Rows from block 3 of the image encoder of a small model that answers yes/no questions on an image's attributes, named by matrix and row number. Rows with one number belong to one neuron. Each number is 500 + 25 x the weight over its row's rms, rounded and kept within 0 to 999. All counts start at 0. Numbers have three digits each.
After each neuron's rows are labels from the 100 images, of 14976, where the neuron reaches its highest value: "patch colour" is the nearest of a few named colours to the mean colour under the peak. Only what is clearly more common there than usual is listed. The data: streak pictures of flow and ridge fields. In brackets: how many of the 100.
# fc1: MLP up (encoder.blocks.3.mlp.fc1.weight, 1536x512), inputs 192-255
# fc2: MLP down (encoder.blocks.3.mlp.fc2.weight, 512x1536, transposed), outputs 192-255

fc1.211:482521508485521493495546533485525522500542526477495528495510494533520444504544501507468529509524471537480513483494499531510496536518484512501479489542512503498499493492481501508496520538488567
fc2.211:532487458492476516461489479444535504474526456527484506555489545514513524503481478514470534482504479524471475514514480520562471478513510456459483477505512497440532509538541480491530517500479544
patch colour: black (46)

fc1.360:519500431507479503514500488485513504517513487484499536473501489543465488500502544506518522490494478512483511486482521503531464508503500515492495511517520507470481548501475483532461546488511543
fc2.360:534490452491505467485475469522535478528495501497474475527516490500531488506504530546478530485540469514470519500504547516543475535502517521470499496489527505488516515514494488484503538518546541
patch colour: black (51)

fc1.75:537529476475510504509526510467486549524460506501459502450518537507536489510489519541464498483474455525468500450496520484516500527489472498504543475501491486438501516526523464478518468481476496
fc2.75:476488474497499513559501492478495488458479483527495544526528524498463525516518511523484506473535533447474498519506518513505491435535526499497448454499528495488512506499496472503516492495556504
patch colour: black (76)

fc1.390:445501443482483481499520535510511526543510509487445484484507483496522537500510484514497492489497462501489498463444494448536499513507476502519497506530494485465531523511499481536503514519506511
fc2.390:548571444505439492509514491511494510492482494537495505571486520442522449513473482473479502513507528521532472523469475469511480484496496505526507500432474533519480474477524472534528517470519523
patch colour: black (41)

fc1.187:479514477531515514485480512476549533513500502469511503464453527530516498513513510532494531508467517512487504477489526497553488507504502535481521458508535511440503521516467452514464513493503555
fc2.187:527521466506496523505471508528534512532502492508475475522472517485545471510487508524481510497490472508463511490499536490546487523478526487472534491501514519492518494512520493498490518510499524
patch colour: black (61)

fc1.492:466495427492484489504505494462514522513503504498445460512503511514512470555509489561504544509472485490507498545500508556538457495527520505480473544505540502462468485515518498487458511494528513
fc2.492:543501471506506561503456475496554512524490458523494453487510523499511478513470468528480531470482448483477510474508519517526473524516521501488520497538530503499521450511515480508520505527505529
patch colour: black (35)

fc1.68:463517467538487492491462488478570510502497490501474502476501488502510465541499482551512534459524474484519532501464488521539479524491512556507527481504572509485509505497494480488471506510484518
fc2.68:524516503496482509480481497526543491518489463513484509517485546487558466524485502527472519470491464478467495502509518502574446522482501505464511502518523484511514501513508516497515510497498524
patch colour: black (39)

fc1.401:436507475496491493490513521505519515532499528478495502492522483509499464507480513515466534516531482487511525459491493542511494514455477514479518494514559521480515512520527493500494553514498531
fc2.401:492487477478440547495522504496532489470512495465515507520491540545533485515479502536492509535491540478489514502517529473555495506546480490519462500481517468491521483493491489505524491535478489
patch colour: black (32)

fc1.146:470493485495515470524531517509516509537500568494458497489484481510493469501513536527520522528497526431500516516464541475538445539526440495502516481511497499481497489477489469510528521462527571
fc2.146:485489472516526493553502475513498495524516494519491526530506496490471472517474512514473490459508535477483475510504518478492502500524498489487497457479467541465502511504474497482513492484477512
patch colour: black (78)

fc1.179:462496453483471528481478476499522504512508487481488486468464474499509480515487507540512518506503482488497480476501534547515481495532513458517552443487537500509493508479482497484492529482498557
fc2.179:501518490510479525484475501529525522512499506502495478504488523495548486520461486551465537471519481488443514485505529533545462544501513508456523463520502502494530526511491498493505493474550528
patch colour: black (67)

fc1.708:498473496486489514474451538523480491560490504492482504494491482496522523556476508514515498525529512486485502520529527512499455511486476474554535471508455521460465519479461458496483455484459450
fc2.708:534450502503499497581528509551498495492469480531520501538519492504479489545489541511456494491495527497498514529499509504502508535514490487443487485502514501476485535481505453476472509514464511
patch colour: black (95)

fc1.38:515502479505500476500518517496552510493489492452471517493452485555535489521509513554500474494552504504519461492514526529533498525503508543461497476504546501458510511521470516533509485503517484
fc2.38:535547483466492525479500495546542481515468502491478514498500517499522486464489536517511503450487475526482491514513506489467469486489515504499543503502522522567514514524472531511517475508541512
patch colour: black (28)

fc1.63:484520443502463498471506497484511489495511502477459482482495499463501462506500491577501541519521466459466451484514520516512509540537498479515497488541534525499510501494481490502512495505503499
fc2.63:472482480544520513544479502495528495501483515494471471531526503466527515509491518505474510472509524497516526531515487481510489516506500552501514463478455526486464493505532478459470487498476531
patch colour: black (86)

fc1.613:486513438482497481478502500478516503476510499459498514470480497542500472479513491556517515487507474477491511471469509503508498500499517535465495495499510524473503505506499488504465543501526517
fc2.613:500500461517507507500493476535545493467494470548471461552511528515488499525456511503452499510528550478528495512509549496504479514502495488492463478524523512483479492545508469469498508512513527
patch colour: black (51)

fc1.452:503483487494485462485474494487507507493461517459488507497477465517511461555507489532487513501523499523486527474502501513527496507474472498464508508492532512461476550498477485495508533489511571
fc2.452:528497458495484508488472493554557519496501519488510476507510551485525479514482503500453511476506510531465524484459518532519451537497534512464494510474479505474518496532514519463484479509523547
patch colour: black (58)

fc1.128:505518489488489483501508487529543511501468510461521514479532448525493516487500539544501490477546497486499503462494521488486504533478474495500527521477475504459475504522512496473508519532498509
fc2.128:492454496497493523487478498532468509504503504497467542521506487494491496553460504481444527463496505490486501522501506462520524534509543515475511496504498525501496512502506506505523492476526504
patch colour: black (76)

fc1.675:520465464507507463478519545487533523475464520502470508476485508484478524476513521529467490500517501492485545478503461512510520530525505535505517491520520512465530464462500480466491522520538563
fc2.675:491501466487493484457504470485512506473494476495505515529464534504486504472445477493469514483527485505504512505496524509530507487479551491490476478475504461524488557507501465523511501515469503
patch colour: black (31)

fc1.210:532485532500527517512473496486445477493499486544529494497537523513536478459519481441426513496478513470533509486536480507482520505491584502518460487504466492528502490498513510486472496527504480
fc2.210:479496490515446513499493485471498489491480507518507507477519483540501487541517492454509529489505456519511490465500496487497488497521428499483525474509528496499493490436510503515457497499517474
patch colour: white (27)

fc1.483:513471480518483512521460487471522474483505521432507515491485517508491506514499514539529500507484511499498514485469543510548460487505510515505528504515532463488467479521492510489492506548528560
fc2.483:446503505485502490526491500508494519510491496522476507552489505480500519475473503496454540466487485506502486541509464497476530517474511496517497487499521479467534507553489462516504519499530529
patch colour: black (68)

fc1.657:479501448498500512477492483522553504518497488487501498493465492488536479517504517532487522526498495508472528502487540559535504533487480536483536500498535513470508529491501500490451494491523515
fc2.657:520506473485514541512469496532531489526496495504495472520497506464550475520474521518463537442505441508455514511512528477543459540518521495493523490505475504493489491486525496496524504508483541
patch colour: black (64)

fc1.201:502478534523478485485444489516466425460472499495534495534500540504483495454494461437476473508494504516547503535516458490461525461492525518533508510523499498522518511499515519515503474524523453
fc2.201:477487514523427511514502489521483502504477527490503502486516496540503495531477522484534536501507465462487500477471505484523505496530446514479518479504495520487485502474489499504472515483511479
patch colour: white (26)

fc1.738:501516514526465500513501489532505492528495469473438526459500519527484531503497501500484512471536504500485510482481493457517472528487516539500509481480485497495442502492475486490522515490514538
fc2.738:471477512480511464531499473491502508553511492526459518529524517510490509504511469515515480480479534503461528515503466521496510508479515492490496497503489483479509501535552492476548465526436490
patch colour: black (75)

fc1.700:483542460513455487502511518476536520516522500490477499502511469491484496486492541535524496513500483498481537523504508541559481508503466542494489487531536506441502511486518478506440485468535551
fc2.700:520490464500523533499481513530550510527488504483461495515493513502544465542474514510460500462503469522460503498504553495533482527484506490460513492518514483496499494496534496517505516510516546
patch colour: black (63)

fc1.598:474507471479506500462504512498515514526512505509482501504455472493531533509490478499513518521485494504496512485489540514511514515533450493509477503515558500456478518494472463494485502467447512
fc2.598:510495488497467533532504493493512505474508494540489471530518490497494465468473482532465530461496543455484474515508521474473470504469466493489456472478527498542493478484509485531498488492513476
patch colour: black (88)

fc1.699:505491472512479507512500506511507463503505534455470503489476497512497481509493540527492465542508479489513471487534536489484458508448506514515555443491465544528481533452431468466515495475459493
fc2.699:462462493504564485539469477535515523513475527519475497552507480510480520514490507502470502519487509473512463540524526485499508519503467464481475476476493551461459493480503513460486495517460529
patch colour: black (90)

fc1.333:523496469471505496502534531526497498509490522462503495447487481496538478502465521554491505529500470478488477468467486497522513548485483566487505552436462494431472457487521518542503509503501534
fc2.333:435500485530489486532493484504523545486492479476468483475486466493484487483537518504432496513490550517468516532504521480557518515503536480516496506519514515458486490525535479539519464457488484
patch colour: black (59)

fc1.508:483510483491471479518483463492458514498512537501437489502452498479491492502516508493511488520481502465483498494500513473482470529491501515519549500515503509476480502473495494486480488466484481
fc2.508:513461481496545503543468515517542511519460508511477505516486510499466507531502553531469502463483493464495470538551524493506454503501477501456505456479493499495511527471502467469500506476506535
patch colour: black (97)

fc1.685:541530480501470462489497474513560481476509541491525499486479502489519469483477538522524510526534473517513527449505525536545503449521505553506506518498500474470505514510481516519479528455517524
fc2.685:522494452525523530496477470538500501489510509514499512525481530511545538466487481519424475473487530489495509492452519530517516494510523512486478510486531515482493501544493496502523491490491522
patch colour: black (61)

fc1.739:501494500488476495483493537482544508527510473484514476473487475516509507510507491489527497523500493494511536497509465495518514527503505530464513449502515516480534501504493473475491538487510574
fc2.739:548496479468515468511472499493549503502495445523473508520527540525529506530489515522450497469533472502484471504506495479528511519496588484501480522494457464472498462541500542498527478495482522
patch colour: black (32)

fc1.409:487512500494480521465508522546545527487519531488443518533524486511495528542501479498513510492490485538441506473460521517505507494545498493461533499537548517451476491507497538504480507485512537
fc2.409:504498485483475500457502481488520489514466487522491438543464529510511491481490491500434500487474486504488489488478513533548478540501506470496528448498502515491500488502515500450523540533555491
patch colour: black (62)

fc1.552:497459467526517456481496535470525550518533474444487487492442483511508469512549525527490516494523481479463518461483528523539513539464534501502521508510518524502534500489499499513520524487525511
fc2.552:519496461457493530513472499481530479514476480529435480529533505484520522481451498507460529461496482487502494479518502498526492554507532482497564503518494509530487492503466497484475494490520500
patch colour: black (31)

fc1.185:478498481483495528524521485530512490521493496457524510481457501517496518509526487527524489513517497499535519465484500539510535503468487523493477487501495462486520512545477526540478508507547556
fc2.185:513503484483503504487489505520542476518457482505515486475480522486494520514470490545492513474473502496497514499508492494549457541516478484503512502494551494500501503502452543533514492484555516
patch colour: black (49)

fc1.254:493523454510493487489533526498515490496478496460491499458483472525487521500474510506461487481472507457509525472470553509533492534517471502499473480487545503507514544572512506497497492530523556
fc2.254:496462504487472486451495461499530449520462468443476532493509541501519550482496460512441511455518521484499476486508477493511494478499497524515482464437494496524501538527474475538499476468490515
patch colour: black (71)